A small segmentation model, trained from scratch: 1.71M parameters, encoder activation relu.
Rows from block 0 of the decoder, named by matrix and row number. Each number is 200 + 30 x the weight over its row's rms, rounded and kept within 0 to 999. All counts start at 0. After the name is the row's rms in percent of the matrix's.
# conv: 3x3 conv (decoder.mid.0.conv.weight, 192x192x3x3), inputs 91-97, a 3x3 kernel for each
conv.59,103,255,243,186,183,198,180,185,252,247,193,213,208,218,210,244,169,220,197,225,206,198,211,214,214,212,138,199,197,135,231,187,154,213,236,250,252,162,230,183,195,195,171,200,226,143,178,238,222,211,170,236,186,173,197,200,181,222,201,205,215,200,153,204
conv.60,116,215,234,184,174,206,172,194,197,244,199,251,218,238,262,188,239,193,150,241,156,155,178,212,226,211,228,229,179,207,188,196,207,293,220,179,193,193,177,227,198,163,237,181,160,194,247,212,166,197,144,231,167,212,206,201,165,209,216,208,224,159,189,165
conv.61,114,156,193,178,203,215,274,244,186,276,212,203,201,186,200,170,182,214,263,263,154,252,197,164,174,194,202,170,232,243,233,183,172,211,239,195,183,164,226,172,236,224,236,220,161,194,145,195,188,235,231,182,201,197,140,204,175,170,229,248,230,180,195,244
conv.62,112,231,212,213,196,217,168,218,149,229,179,241,248,264,203,111,212,240,159,222,209,161,190,206,203,147,209,158,204,189,140,208,273,239,187,216,228,168,168,149,178,168,211,230,133,244,158,206,240,199,220,159,167,152,209,178,185,202,207,186,229,192,230,191
conv.63,009,192,192,143,194,248,186,212,184,185,180,142,150,219,180,218,195,140,189,212,210,232,213,234,194,241,269,121,213,199,174,195,165,218,204,214,212,229,167,219,224,153,198,204,166,181,254,224,200,201,208,147,214,178,172,173,155,196,166,189,211,211,189,182
conv.64,115,217,231,209,232,199,163,231,209,188,206,174,191,230,179,141,193,209,161,226,196,178,190,190,219,200,222,187,196,232,140,172,180,176,226,216,216,209,204,156,207,226,78,215,187,174,166,257,175,207,232,140,193,205,206,199,181,235,162,244,236,194,187,172
conv.65,118,229,189,154,248,193,211,185,158,199,249,125,167,181,165,216,190,180,243,195,223,226,180,299,149,187,214,180,189,206,176,160,154,237,186,192,205,208,159,130,193,204,201,180,167,208,191,186,210,221,160,219,197,165,205,179,157,209,139,270,179,193,244,193
conv.66,111,202,199,226,150,226,190,172,177,205,170,174,213,215,201,188,243,212,212,111,195,242,207,204,191,222,244,164,229,256,195,291,193,202,232,234,216,316,234,161,183,237,171,196,155,209,175,214,199,199,169,208,177,203,193,196,211,199,141,209,177,242,174,166
conv.67,117,236,171,191,281,287,197,179,170,208,201,193,225,194,231,168,194,206,223,193,176,176,164,116,244,135,205,223,168,142,158,128,169,202,204,206,181,203,212,208,197,212,169,165,190,234,166,188,238,257,197,220,207,160,200,188,181,233,141,196,175,175,199,239
conv.68,114,193,164,171,237,265,226,217,270,244,177,202,210,225,201,189,196,236,220,222,202,197,192,226,193,191,161,193,172,180,256,110,139,261,150,175,269,188,180,209,219,129,178,218,200,182,234,226,241,143,135,211,241,239,226,221,187,154,189,164,172,215,238,243
conv.69,109,179,245,234,236,205,185,215,230,222,225,170,193,236,178,118,193,161,141,204,210,217,140,218,292,142,223,183,172,126,159,169,170,169,135,202,236,235,211,204,176,155,192,167,211,206,165,182,183,184,156,158,161,136,165,199,209,201,198,229,264,238,223,202
conv.70,009,197,219,158,212,227,220,224,216,200,186,174,147,208,160,158,182,180,213,155,203,213,153,202,189,160,128,154,255,185,193,219,265,263,209,239,192,205,199,195,185,177,200,149,178,193,200,197,152,219,237,161,218,231,197,193,168,225,210,164,177,196,175,206
conv.71,115,222,217,187,260,161,219,182,201,204,185,292,218,182,203,149,191,217,210,247,168,198,222,210,216,188,216,204,164,164,188,162,272,171,213,169,202,198,264,233,170,130,188,211,189,180,228,247,248,203,228,197,217,182,202,187,232,213,212,56,243,170,227,186
conv.72,009,263,252,219,225,210,211,186,181,194,247,220,183,277,230,188,232,191,196,223,188,238,198,191,221,186,229,252,157,134,210,181,183,203,231,205,154,205,177,184,207,175,182,146,149,195,150,182,195,198,199,139,207,220,164,181,218,194,195,189,236,125,173,186
conv.73,010,207,200,198,191,177,199,211,218,161,203,185,268,215,167,204,155,179,176,179,201,179,167,219,181,203,204,193,213,223,208,254,238,171,224,214,211,195,199,205,120,174,213,195,215,160,201,179,259,205,187,203,164,158,161,159,179,175,254,191,170,250,254,205
conv.74,122,223,221,213,227,226,205,158,149,167,167,172,216,230,191,218,239,160,213,238,220,178,220,154,186,223,247,126,177,125,86,233,177,171,187,255,195,189,223,184,197,204,165,180,198,201,178,235,265,195,155,176,186,171,198,189,187,252,149,205,233,229,222,221
conv.75,008,213,222,229,230,160,207,220,181,227,212,135,136,226,204,196,210,165,192,217,182,205,207,229,216,167,217,197,269,207,219,211,207,211,240,187,195,144,182,189,176,211,217,212,203,219,136,164,205,189,281,213,212,224,192,190,173,174,193,187,127,243,196,168
conv.76,118,224,205,235,218,261,175,256,180,201,199,143,201,243,225,167,204,243,208,194,211,149,188,201,183,175,199,149,189,200,134,170,123,205,160,197,270,186,188,162,221,199,234,206,223,226,195,194,191,164,188,181,171,200,231,189,195,223,208,202,197,186,209,208
conv.77,120,224,210,183,171,158,173,221,184,177,196,171,178,166,158,196,172,177,181,169,214,232,208,194,218,218,238,209,172,170,215,151,145,157,153,174,183,239,227,215,187,170,185,125,169,210,212,192,177,150,211,207,177,158,204,198,184,224,221,117,221,239,215,210
conv.78,123,235,207,178,176,233,270,194,242,178,239,201,205,201,213,174,213,186,164,160,165,238,206,171,169,174,208,191,191,149,162,192,129,143,184,196,135,209,196,129,173,219,209,205,225,189,201,221,166,162,232,186,140,157,166,181,191,192,202,198,203,247,231,207
conv.79,008,229,159,199,218,216,176,248,178,222,169,247,160,250,194,190,192,190,222,238,224,189,163,208,152,184,183,167,261,207,217,213,169,203,263,220,224,214,158,218,152,153,222,205,126,249,179,201,178,204,209,183,190,216,210,194,182,174,209,174,196,216,209,178
conv.80,122,142,143,243,191,161,223,160,174,213,195,206,227,204,272,198,190,237,194,206,160,214,243,181,195,225,159,185,197,206,155,197,264,217,220,217,191,238,195,175,189,182,196,203,230,204,246,190,229,237,229,184,193,203,194,178,261,190,214,129,200,172,247,202
conv.81,119,198,166,259,173,193,251,214,221,155,203,187,159,200,224,187,242,163,193,219,224,219,222,210,204,190,220,215,192,199,211,142,250,137,138,228,241,198,182,218,201,132,209,185,177,202,220,184,198,198,247,195,186,187,180,171,214,174,195,166,278,189,207,206
conv.82,010,193,194,229,200,208,197,244,173,176,140,166,251,152,148,203,249,203,211,234,237,167,232,234,181,178,225,184,231,198,176,163,226,192,201,179,171,221,150,219,176,131,194,193,189,144,156,127,173,178,179,185,185,179,153,235,193,238,183,182,165,207,232,227
conv.83,118,215,223,231,275,235,217,184,172,189,178,159,240,205,173,206,184,192,196,280,251,115,219,181,193,157,191,248,206,168,162,231,213,146,168,218,222,214,163,140,196,189,147,249,220,242,161,231,204,143,200,177,246,215,181,247,180,146,183,203,194,227,230,219
conv.84,116,248,197,194,223,223,242,154,145,203,222,207,229,205,211,224,166,162,217,195,230,188,198,208,226,233,247,127,135,228,247,189,246,214,268,253,179,230,189,221,247,202,213,211,126,227,186,220,240,168,238,231,219,172,224,168,161,192,279,156,169,182,175,204
conv.85,121,224,213,185,191,215,173,163,213,174,215,208,197,198,222,231,159,202,198,205,203,226,196,250,207,193,188,205,184,185,197,182,159,228,168,196,215,143,237,179,126,215,208,183,176,238,208,169,189,221,140,208,201,236,197,180,230,232,204,299,194,249,157,228
conv.86,105,210,184,163,184,256,222,226,174,179,211,155,193,199,207,158,202,260,206,197,222,241,179,230,146,192,194,172,170,209,181,223,187,160,205,195,184,204,173,237,153,203,174,145,232,170,177,177,220,237,192,251,175,196,229,239,188,229,179,273,172,215,196,151
conv.87,114,233,199,198,195,197,206,225,162,243,214,217,204,240,179,122,222,121,213,164,221,239,181,225,241,164,286,128,180,218,163,167,253,227,170,208,188,210,172,167,189,143,202,188,78,238,158,207,186,182,220,201,117,120,259,223,252,218,230,212,148,237,197,142
conv.88,113,189,181,176,175,181,206,150,203,237,202,175,230,232,197,218,227,164,219,176,226,163,226,226,176,247,150,227,167,230,146,205,242,194,197,155,209,216,152,238,180,239,256,191,194,199,242,208,177,212,199,217,236,209,197,193,184,261,190,196,187,221,235,253
conv.89,009,200,171,194,269,184,123,239,220,179,202,227,222,209,183,146,207,189,183,190,222,180,227,262,193,183,206,192,232,232,228,187,246,234,191,196,219,230,211,191,233,207,204,236,262,234,191,154,151,189,178,199,227,215,208,158,186,220,156,230,190,214,191,205
conv.90,115,218,200,210,243,182,174,174,184,239,187,186,194,218,228,147,250,267,177,155,252,141,236,172,215,213,200,185,192,239,189,260,181,223,186,216,158,219,218,222,175,286,164,198,218,172,176,199,227,192,235,190,164,223,223,277,139,207,152,286,165,234,186,191
conv.91,113,217,217,145,238,234,200,191,201,165,195,240,215,155,175,257,227,195,200,196,237,222,241,237,177,238,197,148,186,195,219,248,184,219,189,225,236,292,231,152,204,158,198,139,172,253,193,233,241,184,231,263,188,192,210,170,185,192,177,175,175,252,201,222
conv.92,116,157,165,231,239,193,173,184,225,216,210,175,181,174,145,173,186,211,255,189,222,200,180,231,220,179,226,221,169,266,197,140,246,211,212,240,232,177,217,200,228,187,201,157,203,179,184,221,193,221,214,239,203,215,169,184,136,201,197,236,157,222,203,222
conv.93,122,194,220,212,198,295,182,206,219,198,189,205,218,172,177,163,204,152,176,200,232,179,210,221,209,169,135,224,217,190,206,185,182,241,157,189,224,202,217,216,155,144,153,184,191,185,243,243,177,138,153,188,143,198,194,226,214,213,240,288,222,197,193,171
conv.94,119,210,175,198,216,113,118,214,166,187,163,185,197,180,200,195,186,215,205,239,202,178,240,182,227,192,245,164,191,219,177,197,143,175,154,198,221,235,189,219,255,162,179,184,173,175,164,246,173,236,168,211,224,189,214,245,121,215,198,222,177,195,202,214
conv.95,110,224,190,214,177,186,219,166,186,150,234,228,162,239,124,170,156,184,234,223,176,186,202,222,182,257,220,184,274,256,203,199,240,239,241,224,181,191,249,233,234,216,186,206,242,205,170,146,129,204,166,177,204,246,222,148,177,204,204,216,181,227,208,165
conv.96,126,207,245,176,234,213,247,181,217,130,174,187,237,166,128,205,165,191,206,236,245,231,182,205,150,208,198,196,144,137,192,224,279,205,212,178,228,196,248,239,170,233,145,242,232,225,159,192,219,173,180,216,213,196,202,189,220,202,173,173,234,214,243,202
conv.97,111,200,243,186,254,239,235,240,226,226,142,201,266,147,212,267,188,242,244,273,195,201,269,202,163,228,212,194,230,172,181,177,205,199,194,231,197,232,255,211,238,226,215,188,230,211,232,232,261,239,229,248,213,212,202,206,200,223,199,181,232,136,176,182
conv.98,118,171,220,204,198,253,178,176,214,200,176,195,159,170,126,204,200,210,213,190,198,208,172,213,253,236,203,200,209,222,201,166,272,288,245,221,159,165,174,205,208,170,181,183,188,225,199,155,206,188,207,216,228,215,197,190,218,172,209,245,189,226,194,242
conv.99,009,159,156,227,207,207,227,223,219,212,156,166,249,214,202,208,200,227,210,290,197,173,185,213,206,194,156,239,205,177,246,202,209,243,205,166,246,212,220,205,196,228,199,186,187,211,189,254,148,193,160,232,183,169,215,216,234,193,162,233,220,200,224,208
conv.100,111,195,194,202,189,182,252,135,198,201,170,191,231,120,203,219,192,207,214,243,209,209,258,199,201,259,222,178,223,219,230,204,194,202,282,205,198,201,210,209,104,264,186,128,266,210,185,220,216,176,200,188,184,243,210,184,207,177,227,187,214,144,261,213
conv.101,118,226,237,245,209,162,226,226,209,184,183,220,220,132,215,247,163,322,239,204,191,195,255,265,152,217,171,178,191,138,167,155,229,185,138,138,192,199,187,179,199,197,214,204,203,226,250,212,236,223,204,212,241,285,223,197,186,201,248,163,192,258,201,177
conv.102,125,199,185,211,170,245,202,177,169,211,239,224,209,179,240,213,194,166,180,170,163,211,169,129,171,237,222,218,194,220,233,187,153,226,185,179,179,174,226,197,193,240,212,181,247,183,234,194,209,266,236,192,235,199,160,137,182,231,169,243,185,209,237,230
conv.103,118,239,198,197,148,193,182,187,198,198,202,225,213,165,257,185,180,232,156,134,196,227,212,185,217,156,226,223,188,188,205,184,162,139,213,232,215,202,214,196,149,183,165,271,205,198,163,188,217,238,191,193,200,199,162,232,261,181,107,204,202,196,234,151
conv.104,009,190,207,197,178,182,219,196,201,237,202,194,167,221,246,149,197,204,176,145,197,166,163,179,148,219,211,155,205,246,241,222,248,197,259,243,213,205,213,157,205,152,119,231,201,159,199,182,167,178,221,213,178,256,219,247,210,165,215,167,199,172,205,210
conv.105,116,181,160,218,185,170,252,192,141,203,194,198,187,162,221,203,148,209,255,208,219,196,218,215,195,223,209,161,189,170,201,213,151,232,203,199,188,174,203,168,147,203,212,211,217,236,204,208,183,216,177,218,171,206,226,210,241,219,227,308,145,269,168,185
conv.106,117,172,235,166,206,158,183,225,218,179,211,166,201,228,77,185,199,208,170,202,179,222,192,262,217,165,200,213,205,174,186,227,291,221,204,178,185,143,185,156,234,148,204,171,207,208,239,198,260,201,184,213,190,226,226,220,232,226,194,111,246,236,176,211
conv.107,115,213,220,175,215,175,173,214,218,228,201,180,194,232,171,168,180,184,183,196,191,184,165,201,227,159,152,200,228,173,242,181,268,239,234,156,161,203,186,153,208,224,165,226,220,228,219,248,183,194,219,206,208,222,164,193,207,212,223,220,208,199,258,189
conv.108,008,222,193,185,157,222,217,214,206,138,183,209,163,174,216,97,260,247,144,212,164,207,188,200,251,178,175,254,122,215,159,140,147,162,143,185,146,192,198,194,246,204,263,168,164,227,177,214,182,267,179,151,252,183,191,191,183,159,179,170,171,233,191,199
conv.109,122,224,172,203,205,208,239,197,193,191,229,154,166,185,250,193,201,242,158,159,295,216,221,232,115,206,192,173,175,217,212,208,208,199,238,237,177,225,155,225,157,226,249,141,185,241,191,140,198,177,232,225,192,202,203,182,210,237,254,199,217,186,143,198
conv.110,121,181,199,175,210,154,237,213,258,217,219,244,184,236,181,158,280,187,169,125,240,215,175,229,162,203,201,164,215,199,186,206,192,134,164,181,211,182,199,204,237,265,270,223,255,196,205,181,185,164,211,176,195,213,183,191,251,159,198,249,234,162,178,204
conv.111,116,189,256,234,137,240,208,243,193,223,207,171,223,186,188,274,179,182,246,223,245,151,242,222,175,241,209,208,227,130,187,220,211,224,198,135,210,211,203,158,227,239,133,218,239,159,164,155,226,181,188,227,202,219,226,193,163,182,227,188,197,207,215,212
conv.112,112,220,196,183,219,229,173,195,196,209,176,200,234,182,204,154,220,235,154,202,193,195,140,197,250,153,168,236,138,233,217,195,217,235,206,193,231,171,230,169,228,154,241,236,181,203,176,201,165,213,218,212,241,203,233,209,203,162,244,193,232,191,227,217
conv.113,116,228,211,182,214,234,180,231,195,142,235,166,207,179,178,178,170,157,156,149,271,208,169,195,213,230,168,281,190,257,190,116,167,249,224,151,227,171,138,174,278,250,226,310,233,180,218,141,194,168,214,181,200,195,223,188,242,219,243,174,200,216,176,170
conv.114,113,217,155,254,191,159,213,222,226,170,185,233,218,193,135,236,216,191,182,182,176,205,240,257,169,179,176,237,194,209,259,202,249,178,154,186,220,223,183,200,188,134,234,171,171,205,178,248,218,192,156,216,269,259,204,192,213,161,201,182,241,205,186,208
conv.115,103,166,221,199,178,151,211,233,185,209,204,206,181,195,228,252,260,221,183,261,143,153,199,184,183,186,172,230,252,190,212,234,250,202,157,210,189,235,183,181,233,153,242,206,142,225,181,220,176,221,182,189,208,221,189,193,201,191,173,184,281,190,210,245
conv.116,010,222,163,162,173,142,226,199,191,133,235,178,199,208,205,225,196,197,187,205,205,178,198,219,232,235,197,220,243,187,185,204,194,182,197,150,201,253,191,196,223,173,191,248,256,238,176,187,189,189,243,219,168,196,238,197,196,196,197,176,229,212,192,208
conv.117,009,195,276,207,207,231,169,239,207,143,208,172,197,185,215,286,173,175,196,230,232,222,212,206,159,178,228,195,220,206,213,193,199,204,181,199,192,172,161,180,174,234,203,271,189,154,273,240,239,200,231,233,117,167,197,202,166,196,242,225,187,211,172,189
conv.118,109,209,205,208,230,187,250,182,216,217,218,170,248,243,158,222,222,203,187,254,209,137,181,260,133,208,179,223,247,216,143,184,223,191,144,203,242,173,236,214,131,163,190,178,132,154,170,218,215,209,183,190,238,210,155,186,182,190,215,253,177,195,197,232
conv.119,105,143,170,247,186,212,210,227,217,113,196,133,222,156,182,188,132,192,211,220,245,204,189,228,173,173,170,185,248,233,160,200,196,208,177,155,227,225,152,180,220,180,187,295,242,163,237,208,216,187,189,222,185,222,207,172,190,274,200,195,129,178,189,217
conv.120,124,182,217,183,192,160,186,211,188,169,197,157,194,202,184,152,240,193,176,224,216,151,199,243,226,172,192,205,219,230,243,201,164,188,203,281,185,179,184,274,204,131,216,172,199,168,199,178,194,170,152,217,193,217,232,206,131,150,196,281,202,172,221,195
conv.121,010,197,194,167,153,204,264,202,165,195,194,208,228,193,198,241,205,224,212,152,195,234,200,179,166,204,197,219,236,195,261,158,188,201,222,174,267,191,157,241,170,166,222,201,168,163,217,193,159,154,182,230,256,229,219,166,220,204,188,181,172,170,201,145
conv.122,010,222,174,218,228,191,202,230,226,224,247,222,226,248,278,166,175,225,260,217,210,172,204,208,263,181,185,204,227,220,164,187,203,280,163,157,275,171,197,194,152,170,181,179,166,220,224,181,176,192,136,200,187,181,158,262,190,214,151,163,194,194,201,138
conv.123,010,202,157,168,230,191,173,163,191,184,207,202,188,224,223,193,174,203,231,194,233,220,183,251,234,250,200,239,102,183,230,178,124,195,235,226,151,224,235,183,214,190,201,213,173,172,126,189,192,147,201,180,144,214,186,223,197,236,239,221,234,183,185,223
conv.124,009,207,190,189,202,165,205,220,172,174,179,220,212,159,243,178,233,168,205,203,199,206,163,176,218,187,211,209,123,178,195,192,170,191,165,193,130,174,245,204,163,210,249,225,223,187,202,245,219,241,178,181,183,199,228,244,133,193,150,185,181,234,216,202
conv.125,115,175,196,204,172,169,173,230,158,204,180,205,248,200,135,250,225,192,173,229,215,182,186,257,190,142,205,220,216,263,200,255,166,155,199,203,206,177,212,191,200,142,181,215,193,177,223,215,192,233,184,244,175,186,222,212,177,198,187,217,179,249,167,222
conv.126,112,216,150,209,249,257,204,226,256,164,159,172,197,160,188,189,205,212,175,178,262,238,181,177,242,151,137,216,163,197,249,202,153,181,215,230,155,188,173,189,180,202,174,215,211,111,198,200,233,171,139,224,199,149,199,199,193,204,181,242,201,138,191,196
conv.127,125,241,179,217,232,216,187,227,221,139,225,233,236,166,122,222,190,172,163,183,210,172,159,277,168,182,210,245,175,178,229,243,256,193,216,226,202,209,183,219,200,119,248,200,221,177,225,213,196,170,138,228,185,196,149,196,206,221,207,247,208,216,163,209
conv.128,009,228,182,205,258,196,191,277,202,191,202,182,288,202,170,210,254,222,207,244,211,174,257,218,204,205,175,215,170,127,234,229,185,177,267,208,165,238,222,230,197,175,202,171,157,188,212,192,171,189,192,209,175,224,206,238,159,170,157,181,159,187,191,178
conv.129,114,216,175,216,199,160,221,191,176,244,169,170,207,147,274,179,209,182,232,178,194,183,192,191,229,169,262,222,146,225,240,220,220,260,178,204,214,185,195,215,210,186,238,206,109,237,163,203,199,201,216,187,192,160,231,221,206,174,204,270,175,191,223,176
conv.130,009,212,172,208,175,189,201,148,178,238,227,206,209,221,226,168,241,216,161,193,210,210,157,184,137,186,204,202,198,247,232,241,191,207,194,158,223,194,202,196,175,251,171,164,172,174,202,199,224,215,245,251,193,210,266,202,223,206,184,178,163,188,199,182
conv.131,008,204,207,188,136,161,186,213,185,172,197,164,195,186,230,263,191,222,255,217,180,213,179,164,195,181,193,164,230,161,165,229,240,205,222,206,187,213,228,218,213,187,185,189,207,172,212,166,213,177,192,214,173,153,197,179,213,230,159,194,216,182,188,153
conv.132,117,149,254,193,177,220,196,180,196,204,174,221,221,183,167,231,197,204,171,189,177,184,166,211,217,258,251,172,175,172,201,166,140,163,204,186,146,225,249,160,195,184,199,161,159,196,235,241,241,176,177,193,167,188,196,214,166,205,202,192,167,203,200,181
conv.133,106,239,237,236,239,198,214,252,156,197,237,189,186,221,208,160,191,136,172,187,181,179,153,161,217,257,211,219,147,195,183,199,180,246,249,241,245,218,210,192,219,214,180,199,214,222,181,152,180,181,205,164,149,169,209,190,224,204,212,232,224,216,237,229
conv.134,110,229,244,212,255,140,151,291,187,193,221,219,224,186,198,150,216,244,227,183,151,181,228,247,210,172,217,208,225,179,115,202,221,187,108,227,244,229,233,184,214,222,188,236,154,228,217,168,232,211,196,202,199,247,228,200,204,182,235,186,190,243,184,198
conv.135,117,178,195,183,181,183,256,162,280,201,194,153,251,207,192,270,217,208,180,214,228,139,197,240,107,212,148,143,207,192,149,147,137,135,194,177,138,185,266,217,204,206,160,181,227,187,163,232,236,170,201,193,198,245,158,225,220,157,188,219,154,175,203,182
conv.136,008,189,154,187,199,144,197,192,188,206,175,176,191,208,183,156,219,146,172,178,214,134,187,216,211,207,170,253,213,161,170,215,231,157,239,195,194,234,200,153,242,156,177,183,192,173,209,222,186,151,183,211,214,224,225,204,176,148,212,176,186,191,233,213
conv.137,116,153,196,199,136,139,228,192,177,265,239,276,195,174,202,166,176,180,190,237,207,180,241,144,209,202,187,212,231,191,213,192,206,196,216,196,148,187,129,193,205,166,198,201,223,205,186,188,200,134,165,183,197,205,187,171,253,163,264,214,175,204,240,234
conv.138,110,195,101,178,196,220,209,161,158,193,180,235,183,190,313,224,206,192,119,234,247,203,173,190,190,171,215,212,191,184,199,184,210,159,235,229,210,210,168,243,186,213,234,222,205,226,225,220,244,212,287,189,200,236,229,260,205,188,249,196,219,202,256,220
conv.139,119,186,218,156,253,219,217,214,175,158,217,179,200,218,192,223,201,217,205,235,171,203,212,200,180,259,222,217,246,204,165,186,258,178,213,219,217,197,239,185,249,214,182,239,104,194,211,233,252,241,215,207,208,208,194,237,208,188,257,182,182,161,172,195
conv.140,119,222,189,213,176,166,203,195,214,235,217,227,195,176,118,197,205,162,197,240,181,149,226,277,235,217,224,151,205,175,179,212,224,195,232,190,163,132,221,223,175,143,208,140,158,168,222,253,230,247,227,228,196,222,198,243,184,195,178,183,173,195,230,220
conv.141,112,223,182,206,203,262,222,213,247,214,253,146,202,215,168,213,216,177,235,191,239,140,193,239,166,182,205,164,171,176,148,236,239,190,184,191,152,194,167,208,168,217,203,174,216,147,212,190,186,187,170,218,133,222,180,190,179,173,113,174,138,215,130,210
conv.142,117,251,237,270,218,194,208,237,202,166,210,235,206,213,210,177,206,168,193,195,214,232,171,289,181,184,222,197,228,180,214,201,221,226,226,213,178,212,235,212,249,224,203,157,208,215,142,181,182,181,234,225,168,231,167,195,269,205,180,233,160,195,172,173
conv.143,108,235,214,210,187,210,224,172,231,169,199,203,164,190,187,175,196,151,158,225,190,248,252,227,141,231,187,200,155,190,173,217,218,226,177,148,214,329,269,197,206,247,215,167,200,176,224,203,137,198,237,239,160,218,253,245,183,183,205,188,192,166,216,186
conv.144,115,198,178,170,181,199,244,194,191,155,200,214,204,200,239,233,216,227,210,204,246,229,268,218,176,183,177,236,210,193,220,199,201,248,209,224,180,203,171,203,135,154,193,192,245,208,199,252,257,207,178,229,217,189,229,243,205,247,180,199,165,227,192,177
conv.145,009,190,258,200,204,240,231,235,251,205,248,221,218,211,211,149,272,215,218,220,207,221,245,158,139,175,144,195,162,180,171,182,253,216,222,214,193,206,213,255,189,226,203,241,224,220,212,155,207,232,242,252,198,146,205,192,231,213,212,242,162,209,195,169
conv.146,112,190,188,205,211,231,215,201,211,122,180,181,148,199,171,198,228,226,225,187,217,170,184,208,159,159,149,249,208,253,184,273,203,231,172,196,229,228,215,200,223,146,220,263,235,166,191,212,209,177,95,92,222,158,139,249,208,186,174,198,239,240,217,207
conv.147,008,183,204,229,235,278,189,256,209,213,192,226,182,186,202,231,232,194,214,244,234,192,197,209,203,220,209,232,188,187,131,196,240,236,192,217,201,152,210,184,197,171,171,216,143,170,234,196,144,253,213,194,200,244,235,224,219,212,168,148,203,191,218,196
conv.148,008,208,243,177,224,202,213,224,206,205,246,212,132,201,234,207,162,172,214,208,164,214,232,158,202,186,208,214,175,235,194,188,195,193,210,231,195,189,263,229,217,212,215,131,201,213,171,238,213,222,204,235,97,198,210,240,221,180,213,199,176,217,190,217
conv.149,122,200,232,203,231,185,241,211,243,221,212,163,179,202,163,178,144,152,163,143,193,174,217,176,175,213,201,239,152,165,178,198,180,137,221,168,201,183,179,211,222,192,216,209,184,191,225,241,165,220,234,153,201,184,161,192,224,201,199,115,198,205,222,199
conv.150,010,239,245,256,181,183,196,190,175,185,262,170,174,229,213,172,186,214,220,187,183,181,200,163,165,138,213,183,151,162,190,210,225,225,167,154,238,226,141,209,200,159,234,180,137,198,199,181,154,217,158,243,223,221,193,223,205,192,188,219,207,228,143,190
conv.151,122,244,223,200,185,230,171,227,168,181,199,222,121,247,213,175,218,173,202,191,245,225,205,174,201,185,219,203,179,217,207,171,202,196,201,207,176,178,182,184,155,229,244,198,185,199,189,254,188,226,232,222,228,169,176,191,209,227,187,214,209,174,228,242
conv.152,122,191,254,189,219,217,211,229,196,222,198,203,211,223,216,145,258,216,206,213,206,125,224,153,204,159,216,209,178,196,220,250,248,240,149,263,196,227,196,191,202,217,187,230,168,210,201,171,228,231,243,165,183,194,220,213,208,236,155,200,246,205,212,247
conv.153,116,202,196,194,214,218,234,185,180,174,184,198,227,197,279,205,190,169,207,198,210,147,213,177,181,166,212,225,172,251,166,153,90,240,207,173,224,153,187,217,151,222,190,211,174,152,216,197,212,257,203,170,238,228,247,187,193,218,199,239,176,182,204,224
conv.154,119,154,153,249,154,281,187,201,157,224,164,127,182,213,155,185,238,198,267,191,226,172,199,180,238,208,238,178,250,247,194,213,225,202,224,187,192,178,243,236,195,249,226,220,203,204,221,202,221,186,238,202,186,181,177,247,221,178,247,207,219,212,179,184
conv.155,108,190,233,211,139,201,187,161,213,188,200,257,233,151,184,200,139,163,198,190,215,204,216,202,162,221,209,141,174,199,201,248,183,144,192,136,174,197,201,202,275,242,206,234,258,193,156,179,241,243,172,167,277,225,228,167,205,178,167,201,233,218,214,168
conv.156,112,227,221,190,228,207,150,244,234,171,195,222,193,209,186,217,139,216,252,163,203,165,146,234,245,207,202,175,210,190,160,105,204,235,231,189,229,220,172,222,275,235,196,204,235,124,180,206,261,200,223,283,149,225,203,158,183,265,194,161,166,168,201,249
conv.157,111,221,157,211,251,179,216,216,195,206,223,238,215,186,215,199,217,180,163,192,244,223,153,153,254,164,236,213,151,271,247,152,200,120,236,223,219,222,211,226,206,222,218,180,190,214,171,221,196,175,183,178,199,183,190,244,234,158,161,227,213,136,183,174
conv.158,121,184,180,191,210,111,181,236,227,207,233,208,210,238,199,179,232,168,205,196,152,235,209,259,270,185,241,199,225,247,245,208,222,184,195,160,226,223,235,154,198,135,184,201,181,199,217,181,175,198,170,153,173,176,260,155,237,222,255,218,244,205,217,174
conv.159,115,206,228,246,209,234,160,266,160,179,243,205,220,216,213,153,167,214,122,199,263,164,222,205,239,209,166,265,234,234,167,202,265,181,176,227,179,186,182,188,182,224,199,167,205,241,164,197,222,180,197,142,210,245,187,210,203,223,202,185,172,231,186,176
conv.160,119,229,142,182,224,211,152,186,192,201,213,266,182,195,269,165,202,176,242,228,169,204,200,189,250,184,242,163,172,164,266,203,202,190,180,202,191,185,147,186,183,145,176,194,174,234,188,226,151,189,180,207,200,206,220,223,165,158,199,196,198,231,142,194
conv.161,114,146,157,227,275,228,150,193,188,218,135,227,192,199,194,186,246,197,191,262,197,161,159,175,273,167,170,180,220,187,172,248,219,239,173,203,132,197,192,206,299,176,185,274,205,174,150,193,177,213,207,237,191,192,236,244,196,238,156,215,180,260,147,212
conv.162,106,158,198,257,150,209,186,160,249,203,190,217,278,199,219,200,235,167,108,220,195,107,177,219,221,169,184,204,233,247,194,276,186,232,179,86,133,195,205,247,236,207,110,295,246,166,191,242,240,178,217,182,210,163,175,208,216,246,182,197,169,229,228,179
conv.163,112,162,224,240,175,201,268,257,189,182,202,210,194,205,165,194,209,183,250,200,164,164,222,229,179,171,213,222,218,156,160,269,205,192,159,259,240,179,288,236,162,224,227,175,207,191,220,209,215,143,193,213,85,142,221,155,223,223,218,192,194,237,211,221
conv.164,119,209,120,172,192,229,240,253,191,204,187,189,207,214,225,164,174,210,208,188,212,165,208,137,216,185,248,179,202,198,122,209,241,219,189,200,173,244,133,238,235,198,176,215,173,201,214,236,216,171,156,144,197,186,215,196,180,208,261,183,169,199,229,201
conv.165,114,166,184,186,169,203,186,233,208,202,185,159,165,222,143,147,235,225,140,157,193,195,222,306,226,185,179,255,200,188,210,202,276,202,229,213,217,180,157,219,185,153,180,185,213,201,216,217,211,215,160,195,173,197,234,238,203,186,215,218,227,234,207,179